config = dict(
    model='sound classifier',
    dataset='synthesised imitations of 52 everyday sounds, one a clip',
    train_examples=39062,
    inner_norm=False,
    subsampling=2,
    width=192,
    muon_scale='original',
    learning_rate=0.029,
    lr_schedule='step',
    warmup_steps=460,
    weight_decay=0.01,
    adamw_weight_decay_other_params=0.05,
)
Rows from block 3, named by matrix and row number. Rows with one number belong to one neuron. Each number is 128 + 24 x the weight over its row's rms, rounded and kept within 0 to 255. All counts start at 0. Numbers have three digits each. After the name is the row's rms in percent of the matrix's.
# gate: MLP gate (model.blocks.3.mlp.gate.weight, 576x192), inputs 64-127
# fc1: MLP up (model.blocks.3.mlp.fc1.weight, 576x192), inputs 64-127
# fc2: MLP down (model.blocks.3.mlp.fc2.weight, 192x576, transposed), outputs 64-127
gate.372 108:144125188201146092119162128120116097083116113131120136125118109148150101096157142141156168132140082115120166135145129122133133122138167155133094148101173143116166155143134111150104140149111130
fc1.372 107:119114129121112115103143146135119158147102151120125092129151105131108110156156105053124139153114138129143119109123127059101162126120142152150124166097090127130124135153107148134174058107121161
fc2.372 105:075131135141132131139153130142125125088103124118128172138136133096135115136118142083087123108129139152140142167125138160150122101140121104135183149159166137153174154096137135152144083137157171
gate.373 076:125131176138198148112122127148122113097122118103123138170149116075151137116179129138160110125103136120111161127143104109101122126148128155137109136148155123132158140175098131113141130100129108
fc1.373 084:094102144124140150125133111110145141082099157087159151098143109155076129144136100081113100122111127132124114122111122097081143107136096133144102141148138133113125093166121150106135116131130141
fc2.373 082:132102160151103130126139122123151152110114155141104136092141076169102136114124110146083117109157172169111146119162098132159136103123126143094094135101157164126126158166167091141123122110112112
gate.375 109:102145106076083102152132127136130105111135138124156117135091087098140140153112114112086167167122113148089161130125154115181078099102139106098101138110155144158166105110137111098127103083174137
fc1.375 114:140139142132125079101109108129114140122101116119121139110136162081125106113122150158154121107104115119103119141099126130125141163138110141140149121170125127112138178140147175151125099191114122
fc2.375 104:096140094103121107113134163120134126074109111094136142110126112108109129120136180088130119132105102101083134141110131147145143140117112129107166089152123134107124163100100123080095137147129150
gate.376 034:145117181112101145143168126109121139132138124108151161126162112115141095115099158129163073148155129144135101108090150128128122153122102100114121089129135151118143119113111116119147106131168145
fc1.376 037:108134106124160139176136131131143133147155159136109169149147106118139122118131124162108121149122098149135133144143139106157135109155154115118093107161162139148136154134087129087119103155089073
fc2.376 035:147115161135145118140155162140139151149152112138086083146108101128108125117162105097089135173123126150115131137166108135143114128093126096105119153146114149090126126175115117117161102110171177
gate.377 073:096125122102087108148131102173115096101121165154136163135145148118152153130127127142134135134104135120110085158106079118155076156137159124119116134089111084143100180116164154116080125149152154
fc1.377 066:113098098089092119137161135170118098110129136161131156133174156097118107121136113148120142120101141109097072168120078127133066116141144130095115134115101101131111140111138164105072127137170152
fc2.377 077:153156154116134088136117108159163139128111152133104138127113135106072096099112129134119101142152135138127170187166126111131127112119109160119137070140132129132146111160108124102140164181123131
gate.378 044:125140141152131105120118116143115139152148121113126146141123124122117133135120145144114083133115123149156109138106137106087091171142193100138163112120132119157144134136205160123090138103087163
fc1.378 048:154096153116117150120158125098122131140145123103158092140115131088146091165055111104107155128151135096154094130142128131153142154121113099130085113152089130121129104124140125145156170126159142
fc2.378 048:151116132132098122157112109143145114124151144140117158140135141146096081150089092166120139122109116126128103169101149109139100142109154084098116184117161102141135128140131130121080169100132146
gate.379 159:140109146084102140182104147113092106152132152121124115129160122084102088143165113105136119170108101117094196115118151107132113142160094109146161129109123147109118096133095150135139131155104131
fc1.379 157:131147172121120101139140149107128118149134193153161109123117077095137116169152127107101090138077092139115156147151098142099141140192110107095121143153100151174132147142154153122132134138152125
fc2.379 153:058148155089119087123071126112112119086124111128117090136101132153152109157148116113103117122137146149095104119116110133148152122119144092104128150107126162145131164168155152127140145178123112
gate.380 120:107089118086110152121122124055161131195089145113099097113111125129105132125083150132124137119108133152132130127181099158164123134102145118140135143116122115150095156109113107133175134147120108
fc1.380 117:130146123129119144164116156139146107082107145127082175155113122118135135135159075120135072113142129111155120084107151105115117120144084130107125109167162164109160136130137151147113103142120152
fc2.380 122:067133123091129108103134150113134127158129114113129161120109089157117134144136134135116137101087125135142167079111112101152163097162177140121099127121102100152105144114097130161156116102153125
gate.381 115:161094113117101135176107113129132142110156130161091112088120140150135139117146142099145141109104117116099076137198080175149122076169146110081090116112118101124138073141114093140118107138117127
fc1.381 108:141141136131131149091157134168118157113154155095130145146145146147128139129093126160124149115098138138119125141139134130132133109108112087155113168163108151128107082123165130113121164168104149
fc2.381 118:113148140148139162119149121200105169103144127126149167132088152107117140152131165109110081128135123085141100120117108116143103109163141122100128100128146146149078137061082142108133097129122126
gate.382 140:144111158141139161123154133135108122156115106107122163086081164132151146116117129180147140185118138144137111149120148150131142170165104106146070147134133172122097155120165114167086090138145112
fc1.382 121:120127098099156119091136126108179120156149131139086117098095124134113120127139126096116157104146144124172131095156108115100149104124113141159163136123091080118110108136100151113112140113124133
fc2.382 128:129143091152160122136134159141149148133147136157131130107142119109168138148131155120146143105151103098147166146132121134114164104148112161122108170110118119093103120165093126156179118137115123
gate.383 115:159113146138155129134104147129119128138166110150105090145124109133107103087136157094179102192149101141149173128118155147112110103149135183144161137105169112141120099165116133150159149122200108
fc1.383 111:127129141100105128117140113121119122109128108127116155106150163135096132168114097168172125113094094116120130131099135093145121151126073169134093109132137128108089124130099129140098115107118170
fc2.383 113:120084115128147080114118135173079124106104141121130099084132149156152100149130155123133132109082132135134124132147122085142197118151138157162168115192112127118152100146214116177108134104102150
gate.384 011:121137103119148128124162163111131144159100128144149173076118150129124087130113136135118142119111126123126120161153089116098127149138151117139094102080124157128102100103099100127132149111142149
fc1.384 012:127132117119130112141150131128120145163114154148158173098141148141123092114121118142135149118092146133123124133119105138088101131138137131145086112101152132164125118084084107128108101121134086
fc2.384 012:125166133113125200135188158131113131123157096138081121124141096118151104130160131088131106148118127120113130118157148107161144126144119080114163118092133132126167114092109141108115124114139110
gate.385 048:173100135146121163158121072089127153126072136116202120122135127147124132109163110144108134078153166115111173168129149113109115111111137126152124090094134138147152111154133115121104087123174154
fc1.385 053:078103111163101174146134107119119146170115103106138103109107103137091117114132126087118138133155127108124156162155166151132146102088142122116130150144153120155097148149180091121131114175131129
fc2.385 048:157136182167137074123148078118177101121117156146114166160153104147138119129181121157139117134148140142134101122115124151116092095083123102127137095158102103107124135121133140113106117172119112
gate.386 154:132111132090171133154163141112122137119165130132114140169134125130154156107106131098127089112132143127165126134155098150116161128163130085135109077150121122141117098120118142124117134121125073
fc1.386 158:123173156124099195133067153119141133129115146086144118056113131148124149165130129141125163102118123144147118087122135140139123149120093134102145130122123112106132135156111116112117133182172114
fc2.386 163:122133106117141145102108129161074127125125138077130185120117116126140164115124141160132116146127159138128102149109168143118122119122141133153118075117174113123121167130112166143166118165132073
gate.387 085:139164083119075130166121133168181117126154139127125133116136114121148098111070151142151195117136160106141150151062080103138125090119142141152128093111125133139133129162149106119147123165144160
fc1.387 086:116094145121107117112144103089118138086093143125145118141124112079111136120188156152082073160128156152113157152151147116135127152127121119102162145147169126129112158129129113118142154128137089
fc2.387 087:090094127143105168131118128078083164127132131124137106079102128132117138071098163100159113160152071161145159109102108138103121110122136070136118173143115134120100119100139144193117129083115124
gate.388 125:065127100100128111141168127097142123112181087062124127152117139112132147119146126095101117141130098156130107116151138151135135156166133134142130124120102104121105129122120105109114150164152131
fc1.388 123:145109152144137124112088163137122118148142132122119097153123132151142119124087102153148115135158143093096101132142128150113120115128136173124128105152109137126128154116134140106153118075092138
fc2.388 121:129107104155116139135076088130124171125126114091104106131109119109192162158116120147163105156118112117125105137137155130138106125127164098129128143101159131092123127116170114132115145126089124
gate.389 091:121101089131140150139113137152138131123144151134139138116144105130108123137084084169143117150115123114127113118143107102126092151128179104142064157134112155065116150135191080139135123176163105
fc1.389 095:182115149119127118164111113110104174102153106147108117105126129097085129099147133082099169123175127131139136118123119135145134158156131153116190162130088080149135137130118135142105132071137112
fc2.389 092:130126142140124129126125104130159113118115132159147120091142094127152159125150100122129148164126143146172128137103095134118122155089138131146114119079138150189113147139110144157144088175116059
gate.390 098:145154128115121122133112112132112105100153119118106134125133174114109118121155155142118097106134189127116155113140145132151130090124137124124107139101151193134093115098186104128125131145122098
fc1.390 105:121141168123126090104159127112140135141131153123136102129120155140178161155114097156141183101149116167175106131129138144154160094135131095118182104097144160154108137179150139102170150117169106
fc2.390 099:132110136155135127144130143140132096149120149111111100118125118133118164124132125132105144120184116128127151132102168139126137142117096105086141089136093135092117119111103112135134097176117149
gate.391 152:120137128141108147112141145096121138184105107163155121107085188104149127141076139158151114109119139131127157125110085167142185135114124162166111100128121107139093111097127120126124139134147120
fc1.391 153:154142157151129140123098106134119134124128136113098096158115147075143153118162168111165170128123129128186109112127121178138148121111150135093134137078158159128145194154108124112123122146134156
fc2.391 159:127148148145135130083135132145114138154125110104180121136184068139141152157142174103110134134139154116117132109187103112157115128149132090125112151172156138145192135121105104148128119104157098
gate.394 112:151139153163132083210091096173136167109113083117077106121103160134106127131117132106103159141114155106159100174136107063114127115124101098161124093111073145167176129151111139126082145088107117
fc1.394 113:132165152103155097064122138109096098121142115129111086116106102179091121082123108117137113144099112166096147139092148104117137158140171138094153141090117138091065157128123115148139148133149117
fc2.394 111:112146146144126091116113162087097119130138125145111152132149102139137151132109127114148114088158110130138111160126144126101113116090097151130121101140134128132113147157100141130169159100131087
gate.395 152:139156130096146158108107152092106142108109128128112078080150137133137165167153133127128168154153112149110084165130096127147087120156123121145173083132136129112126125154115095130123134123126108
fc1.395 153:112113116132125129094144118159109103135098138162126166177147124132103128120126123146139119097070152118129163122119139166116124166126121149120116142183140108166121151146177127148126104131115127
fc2.395 147:094110137128124128138135126150166110104152127100170109125130076136140132122147132129083092149128156134097149110128144120128095077127165094186112120154168163120148123145115132109104130081126136
gate.396 124:131127110108119122122124089118186110126125105096100117155152126077128118145189129110102125121119109138129125143089104123070140133163127127115156104120143129149114117107105082158105164109163131
fc1.396 126:111107117100105123135140099074148117130158101074108105102145162119159129124183125111125100119132119097125123116121127163090124144158120122138132130170150138115141114114136109099101125129113149
fc2.396 130:139096103135079124123130153130147079073131146149102131132104145131155124147169141108094147166142115113105135108127142136123143102122109118121120124113114102157127144126122153106151145142127099
gate.397 157:127102129114166081104103128149102108127113134137147075088137147063110143108126094139141165118185128129138113057125130099112168119124130155105167167140109102127137085129135116152107110142123207
fc1.397 155:114119142096118119127068150130149136084136125166125090164146129088109149122139134122183166127151126140103105119147111139128082121146145158128117167105154153122141083115136128120105121119140186
fc2.397 156:148138159153124168180090115109151135158161107107103119110148108102113109126126157121161151176104118111130169159102126160123091137082085144156135141116141165148129124130102140110066120106133134
gate.398 155:150110085142141140150130146098068111176153148120133130151089121134137138091124111098120138114110138090092120122130099137148125172080147133095124097103149121128137118134140130141171112138065120
fc1.398 163:136134122129147126130171088107134116148139157125109109123112105138124105180121097142100105143137097149109104136124130121114057115129109115073144124159108111161114139087131148173137141153118159
fc2.398 148:155158162148148146125072114137154131100136163100102125147118117165115154119106130127153098136151109101160136114095115131079144154125147078113171049111094126125112143147119126125166150121090096
gate.400 128:145077137118109133143109121131122137104155117113110107155129123138140121129133080131152116132140094162141197062139118114091084108127090153106121100075107094158112116140093135103109070136114123
fc1.400 135:156110137140113128104094160132138127114123094141145131138139144169116142132076165086117113133154118116082148149114125139121129162132168148171126194111156137126165119087143165119159118104126080
fc2.400 130:115138145115181117112153134120129109164120111156137147119083130162159124129117149110111094103170134101137129135149104154136119125162134123169165110157096165139143139124101127130144114111149124
gate.401 107:122151073139168120092118168110114117103109174117152152097141113173100119118119101118120143120134097133173115109109130185070162117166152100150137112153173099076082134164114144140150098115144132
fc1.401 110:116113158114148132089150133129140124173150137121150120154115097100137146175110108103129122106158146094172138069167147098116124151144124115103153135112123165142151090124112113138073121139125103
fc2.401 107:150105106108096109086147110136148119132159110126157151100152126096136141141111108134143170111113126143185169144145119120081113118143156122119101126128116082122128150141109083139156145137131114
gate.402 133:073163174135115126116153126152122103090128156133131091121145127093048105123079156152142129174165134098121061092154137180154112161162160086139115107130126098121144078160128146142144136116114121
fc1.402 138:077166142126133156102143133132135140126120090100118117108111136139160095132135145139143121142102097173160111140153101143146141122101169135125069161112137114129136137119100121125116139104159099
fc2.402 134:186121164118159146139142120152141113149129149109140084129120124112134100154173127151111136123163127139128108164099118100161132159176128135172155178114154111139128131134153150143109134135155067
gate.403 119:143107135183106115091143086119090131149110122120137113114148089130142110094164109157142147133107141111135139118103128103165126175163151117131144149181187146119129138175140150155123151165138138
fc1.403 119:143111106172076076161127110127124190109125161146142125149134106152136114128141157115127137135136146130143150111093108138092134130104117162119146157147121086099149146112121123101138173075156182
fc2.403 107:147121111141134091083150121114130097083129125150098088097150166114102123126178118127083126153129126109142173103184093128148127128102142109142127126144170171142153118130113163192140181133112107
gate.404 052:145116171164124129106136145089163156123139137161143124130113159143159127149101129102164117103151119101101129142096121162165130135141069132116134127124169136110103103117105086083099156139144118
fc1.404 055:102121126133115120138123106177127192161139112097121172130107100134105057153105123122138121147104110175141116160131074147163139137169129151138098112148114124127162118082134154125150118139126161
fc2.404 055:175159141137103127119102104144116126138108136107128129065136111123172089128154117123147164167126129131124110144159111098197126135129166133125120121142124140130100118140207117130129142090133086
gate.405 100:093116112157099100122121165125126106134143132146128149133181145105123109086090111109122123104131121115130095080144142164115151172125135118126116092103121151128157156111140136067192105153118141
fc1.405 094:082104102131079094084090162148147147144127163139116123129166158101127109101140147098113125144150087111132120104122105165124098124120118137145118120082136126138130128114130122077159088127134108
fc2.405 099:136109164132120136152155107097108109192126124088074127140112118117075134142091130130164131107147133140099124167124161153173085123141122118120111126123129099145121122095122097123134100115154125